A small class-conditioned image flow-matching model, trained from scratch.
Model: arch unet, norm groupnorm.
Training: adamw at rate 0.001, 40000 steps, batches of 256.
Rows from block 6 of a small class-conditioned image flow-matching model, named by matrix and row number. Rows with one number belong to one channel. Each number is 128 + 24 x the weight over its row's rms, rounded and kept within 0 to 255. All counts start at 0. Numbers have three digits each. After the name is the row's rms in percent of the matrix's.
After each channel's rows are labels from the 100 images, of 14848 (inputs lightly noised), where the channel reaches its highest value: "colour at peak" is the nearest of a few named colours to the mean colour under the peak; "responds to" is what is common among them. Only what is clearly more common there than usual is listed. The data: rendered scenes of toy objects such as cars, trees, mugs and chairs.
# convs0: first 3x3 conv (model.decb.0.0.convs.0.weight, 96x192x3x3, each kernel summed), inputs 0-95
# convs1: second 3x3 conv (model.decb.0.0.convs.1.weight, 96x96x3x3, transposed, each kernel summed), outputs 0-95

convs0.88 087:122144142127102128128190137096167129162136101109135149134104159093110139122146154150152115149139152118129108145114154123134143087107138139099116101089135124128108113095153114145145137111143041112110167127144150107162146120112142181150107133130116125139117105110085173139098146117110124111
convs1.88 101:129175143127157188120177147107145120136097217138151111125118128093106117146180131138101133124115112126157142162120130142120128150165151127170079132117149128130142134106137121119114151165131160115166105113132134123118069116132138156102148156117151132130107113143130089132089099143142140138
colour at peak: purple
responds to: purple object; its colour: purple

convs0.25 117:172155073114138110151111164159093154155137128143078170137142140034106169156144154120109097120114160083164109159154151106109121093119120126190121150121095107123131149172120095117138155158132096136118157166131096149077146154114147109161147124116121047135128120104127124144100172100156117082
convs1.25 101:118141098135128160167120098156091116098088118102134126198127128120115132105109125154165105131123141107131111107111157136160168116141195148146135133116126135168152138107115155150131142131170137114088156093121134076116117147140127108123087149148127089153156149173144175135139145138114129124
colour at peak: black
responds to: trophy

convs0.37 113:155141156118125134173134032120116150147131112116116122185124157174185125110115127186149112142090195116120133130124121116147119058088127084144110127134102134097140118131107090110142139116085158126134133137106138104130134098124145145090095125141144110156172152115080103113153148132141081095
convs1.37 111:129117128123072135150127131111107135139116103140113136171131123106122078124136107111080112132111154117090128109073174122129109131102145158109179128165152054140130139126121153108123154159143119095089114132153126141136154124109094127126109112120148121152116078100132127141176099103146148092
colour at peak: brown
responds to: orange object; its colour: orange

convs0.4 124:155151131091183173176147094167180157106153148106173153141136202126125149107126084109139144135145118148154108108153131135103122127155125159090120136114132141198118204130122141108132094134154155148116130077165121134097152142112140146147123157182121162091086121123145140132156119134115149144
convs1.4 156:145100115159079149170153111144104165121137093135117149171088130125128088134153126156123093141123161103090098121104164143084146130103154138145132106124152117140140103113107148117127117142134119136088167092133116164081152152151126135101092143138125118100150104177132123124170116145109080118
colour at peak: brown
responds to: red object; its colour: red

convs0.21 106:115148141143142071115183143103106123117134087111115156120088146175128109138120106118142117123112098079142114133097113145087122135042069133133031143124154134116143112145131132141149127155135133137120129124120155126174130088000103131119112156145123089143118129164116146140115140104106146146
convs1.21 088:138136133133114130133126146102156146135125134091094114084091137146103114113173112105126144089121137149103131140153086155166130154170113148104112174129130149167112090113138105167132157137125105152122126155153134098124111097119131090137115116150077143146087137106132189104080097128129159107
colour at peak: black
responds to: light from the left

convs0.28 125:144148158145106099106142118154127205156117129148101115071120103134113149083122146137140160142110162141120095145095124144097123096116121101146122127115133140126112102116132089143144150141072109129139126113165130109152154099128121062115133140083144154169176119163115155128120127175149134135
convs1.28 120:122130126117161113091118127113157083138109175089124114096155127134133180109105122117116154127173093124144148117141121134146134153141122123153095122152132143108136144122181103125154150123110110147155108145122108127139109082111144096120219123115143113139103148110126133124102180078131169139
colour at peak: yellow; white
responds to: light from behind the camera; its colour: pink

convs0.62 083:111139128146144077171229068146200125140164116070084122125109141112105111121140128113152119138165188121134127140088137104127135107104119122148113099063140084162115119128150109126122111083103137142120148132153095152139114157089129127140126159150089115129104142135113153140088155138125083128
convs1.62 096:118122154114136132110111127122113131122097135085128098104107122132130095136135114152127112134046148109185160169136160119124127174107139150155111104141134130125168130147167160135139145145107137103084141176113142127125170128126123096140127099156111134135106108095133120077132124106109058138
colour at peak: purple
responds to: purple object; its colour: purple

convs0.52 099:122144176115157140110145097112102084088142136127170123105137158160103176162135118124122090107127152143143134132084162105153123115112094151135146143101149130098076134146094113073148126131106105112101122136103076107129115094080162147148154166146187114106122152154108090133124076129157120104
convs1.52 102:150129108119147133104078163114120120137159086127135131142089128130134144127156163082139107140082129110125144125182150105110144144106111137115188147149087154098140133163114105112101180116118103140074141105092124110127151117105131114109162111137108093160136139083130107127116136092092134130
colour at peak: grey
responds to: ladder

convs0.73 095:125145211097073093059088130101106091128152147119196059061090095146175123142111108091080125126122128109143119130122143104133133093067116121123118109141101096131107097122121117093144135123118092092154152115165168135133157107130179160162156091188134118118116150103126140145137134111146128093
convs1.73 079:147163146125138112058118148159126124146147156144100095089127132121086193121115125119179137133107117175117120126123076127123136109177108079136121144115156147117085134143134151166116116113108133108111115150117126116141096095125104145183144142127136143109137180099127104129110149136129145135
colour at peak: grey
responds to: count: three; green object; light from behind the camera; its colour: green

convs0.41 094:127149208131116138109159147156121062154146134106144109151140135180114179146105112141154121113099141131097166133111132113150118121132166126129161096135195178167063136082159120115122143135117127139104127126126151124142119107122082121125107084132124168157096117154095159135117131120141126161
convs1.41 146:166102114146089125145151101152115125121116085118138155152083134126136124111126113158120127151106158116090087143090128163076123108121147105127137130140163124132121101131091156120114077147150134155094162105157124161105147140164110158121070142133176106103155120165134115126160096139148113135
colour at peak: purple
responds to: ladder

convs0.44 116:160113081106136164147150123170119187141139133132132163145125194102139123122148115138149108138134133117127098088177115131087087137124103136161138155142097134155143177130092124113136116137185158139142129116184152156139119143122147148146134133191154125144148111120156142126178152098095110142
convs1.44 175:142095118143076128157156107155115163130125091136128129186107130125131111134135113173117121151117154139056105112088145150079154129101149126151159120129134114144149111113089143111105115137124128140097163104138133166108137139139102171120070144136143104119139104166132117139152093137110087112
colour at peak: green
responds to: green object

convs0.80 096:184161093132112137159084181120162139128148096078149173130139119097130135162130150134156135090132121093121129119134133130085173140119139158142103126135072111091138121163105135113119115109123119109160130098109121118106189170112194139124107142121124088151091164132138125142115121108104115055
convs1.80 097:143165157138126121113120104116147113157107136134072102115155105144129162092104174101094130130123121116117157095124102140123141103136158117115148112035108110101157143140158122114132141119112139058151102170111129124125137151139132105144154111157132100126109117108165130143112146129166167126
colour at peak: black
responds to: teal object; its colour: teal

convs0.19 105:194179135130057127076134140109119141012131119148128121148126117114119150074122112147144113123144123136167128111131132100158090031064139160140111121129135115136130088113129102111123138127114127101118126134153169110111138125125152126143100185146092126117115127102122135107159114127123113107
convs1.19 121:138141149124134104072141144175155117137169120156105092127133124145106159077066136137143160151127137181094135108119091135131145121171121084122160120125152142122090114141127113114103128141096104148146138140146100144154119102142126172180108118149133131132127119129104086128123094132106172116
colour at peak: green
responds to: green object; its colour: green

convs0.72 095:122121176174102142067082141111152105075141132102121096087129132150103144124122133131124154099139189127109130170122116138137102123131137104146131083137189146173046139099162147100095137150146140122140163150141128119149137122137061145117115090174155133147118117125078143138157099102159093079
convs1.72 113:141090105131096143151148118171109138147140084130156132140132154117143086164165107159118116129106164123074114141135145123093129151112113137109125104131140110148134108155096169106090115148100092124088182117144154145076119135127082140142088184125134123121132131169145124128126107146157113139
colour at peak: grey
responds to: umbrella

convs0.77 085:080154186073137142151145110126201148160129125143108189105161159094124148108125103125142127124145091144108110117130155111134134125110139105107105092107102116135140139147115117152103111096111120122128151090148101106080132100107131186096148155128162128125127140115139127127115150146104142134
convs1.77 127:112103125125062121179171123155110144141134097145137134097082132133144109155119127139148126130104156129060101140139119128106126101117147093158127138123145123157168121144093103066061096118115123123129193121122128135131125173120116140141099151136132127122147125131149120127110090126101134133
colour at peak: purple
responds to: purple object; light from behind the camera; its colour: purple

convs0.38 097:138154145144136116150168109136160136078092119166130139139134137159155141170128124102135096137144143127142123139118137142154171105112141133115131138156153129127119124117129090061110114130083118100101132138087072123156157114121142168144104176120134135122131142143128097084129147150179088111
convs1.38 074:136140112137140138133095120104131159115191172118132107126167156126126151146112119137082118174164122093134123111126164169121125077124106133093122101151143134096165165102118164118124100132109173118124132120099141103114120110158122167149128158149169141107132135161134132154183122124091152151
colour at peak: pink
responds to: light from behind the camera; orange object

convs0.11 112:106167136131029132106141126124112078157127128145148103135129105106117113161129138096118135129121112131134152121126133079132118056073135138125128101116167146136085119139152100123136140135150158110127137151160138114122126102128144157134109151178160125128073145114112212142110088108126133100
convs1.11 108:139105120107182136113144117131131088131118163093133133103126126146155177136119115100136146117150099125167128132144098140153173124109113103145119117110131114123160120110130102111143137087136174139188121118122164047095117128130138096118144151156108098115148177152131147114090142138115169142
colour at peak: blue
responds to: light from behind the camera; blue object

convs0.87 090:139169164155123103116164166147101165117107137150164145134153146115121116163114102114123134134124118114167086115127151136148116137107137117147116158076128110122078127148160088115167176161128094113151169135121108089133107102128123154141139109108139101126126116078095163094095129109112114138
convs1.87 114:140107112146146123150103191145134139124132091141098140146079132134141090139125112150116108130098156112090077128102118108112138167107142107131160123109136104145165119091098150130130106137137132120088172117128151129090133136144125148120099119131184066093134079167126113150135153149119099115
colour at peak: brown; red
responds to: red object; its colour: red

convs0.34 087:122159157195101115097185136109160137168161089103138107094111130110137097140156154101137112146128132140141115124130130094150162088107119176136113117130108095130147129116167102114130154130114101116114177141135119128158144111109159138090111173115099120136071135058149154139111131152137109127
convs1.34 057:099092099117116146110103146158160073123143187123153125144118119144139146133099135133144119097181155144129113103159112146131126146109098139077129145129141132143133130111132108104135163073128132149146100114110151096179113066121144101131140113162111091095176130138130110157121108154122148138
colour at peak: blue
responds to: blue object; its colour: blue

convs0.13 100:150175124148143093098168160146138144093122151123184052129137164126145189117100130095104143135169134138167128141108157099161131113144174147065141119115158142173071119112103112127137139148107097103138136163148140121102126149098145144115140145104170120095098120141121119098112119127147121096
convs1.13 117:124119138143144102122135110094124172118151069165101116112116097148112147130114116106162139142172143102099153114181113123145134137105103169110152141115142091119138097163116096093117128158089108113178114163138148095140121139121136092139076134119112161110076119114123100153146123139134160129
colour at peak: brown
responds to: light from behind the camera; orange object; table

convs0.33 101:148127140148098118144094140111092107137130093155097156064143087092139134132134131127121022140115112140144100146119112084082130134000043113121120190129089095122174136129142118140078109109156140100150138155157151125134153134132137140053152146129112102148135138136119141123096156102096126140
convs1.33 086:124157137083123160121097164152118105149083162146104154096154112115125138108132073134127102082144086127162117114102143119147134132142187126136120148104147111140139128074162104229139147119134133131121126114111142093109133124121117142135132146173121156115122128128139133138107114128125147107
colour at peak: black
responds to: hammer; bottle

convs0.60 088:122149145093127108081101139111145122157110141146135125087068127114115132120149154130130095135134164113128142163094140089146147124117097133119101208074094113101138110126177148112087144084107118090168185084127111157163135148070098120101107138153116098148133159106126123135136123093075111105
convs1.60 070:133092094139143094068152169117120145102137109154129094080104150153126129132135133108124109147126095100118125150114124129161136095115110121150131173135109112121125116148155071170146121143112117129133126159131148117102142125137103080143134106128053153124099124155133187098098110116120158127
colour at peak: black
responds to: tree; largest object: tree

convs0.0 104:059148128173062115223159111122176102175137127096130145137115147035104114166152124122148122121139182148139130126109132118128106119126128136126137110117143127113114113117150101132126139139132127141114130157123133123146145151132130161125104127121146126159132135134088123133119128111166139062
convs1.0 094:119144133127172117139085138114129109123098165120144141097117140108146121114128100094142129114153112116169169140122139142178113157109112149157081142112171118144143160109127110140157159105116144111151079129105121108125132104099121082111147121110123127118118138126222177125114160124128165126
colour at peak: purple
responds to: purple object; its colour: purple; light from behind the camera

convs0.86 101:203121152175117156043159243165131125164115109137135133090130150167163166106119128132148124142111141121105124149122143109141119130126130098120128135122097131100128117132119124116121131108128128120112141131101117139145141109187114143153124102123167101064081159097150112115144162100148167107
convs1.86 088:125087103122109123147162127158116138158185117124119102175132099133103137149075134154124158165115155154111141098108151121091137133143113159111126120125129114137141075133081090109127105126142106158108153144142120137141105169135110171125061132143116101111107145122119171127138099107084134122
colour at peak: green; cyan
responds to: teal object; its colour: teal

convs0.59 087:123161148147161082068128137107135172159118085110162152112108123131139130116092118161162144145144153127111120135119142096120152109080124171133135130121082080114155111124126134169114116105129132072115154194156126107141156119108121104124108090135120147100101155111152192103140160087103117112
convs1.59 077:137139156113149083151116161115168132107123123116104126095131122162118147153135104093135167121148145140144138105166111148197095118114126122132113138128133103119098121129136141100161136179159156112170136139143136117186118103104159132155177125110100155122102146096119094141109169123146173115
colour at peak: cyan
responds to: mushroom

convs0.61 098:102121135168168082149147134082086125105108101151073136072120119095144100122141117127126127130143162122115119109134160074118129033037124163143138115114118124131152108104142109131129131096149193101125112205170164130151163103161102163138124118144106132172100170076149126116112117139116126115
convs1.61 076:112124129141135112172124129090099150078097142084164124141112139124127078145110061108135071109095108129136161126096150152092093129130066139137145143159164111114110132149134134143116110132146180125131098120121113117122153122115160136120140100148127128171136143103136095137129114158118127089
colour at peak: pink
responds to: light from behind the camera; candle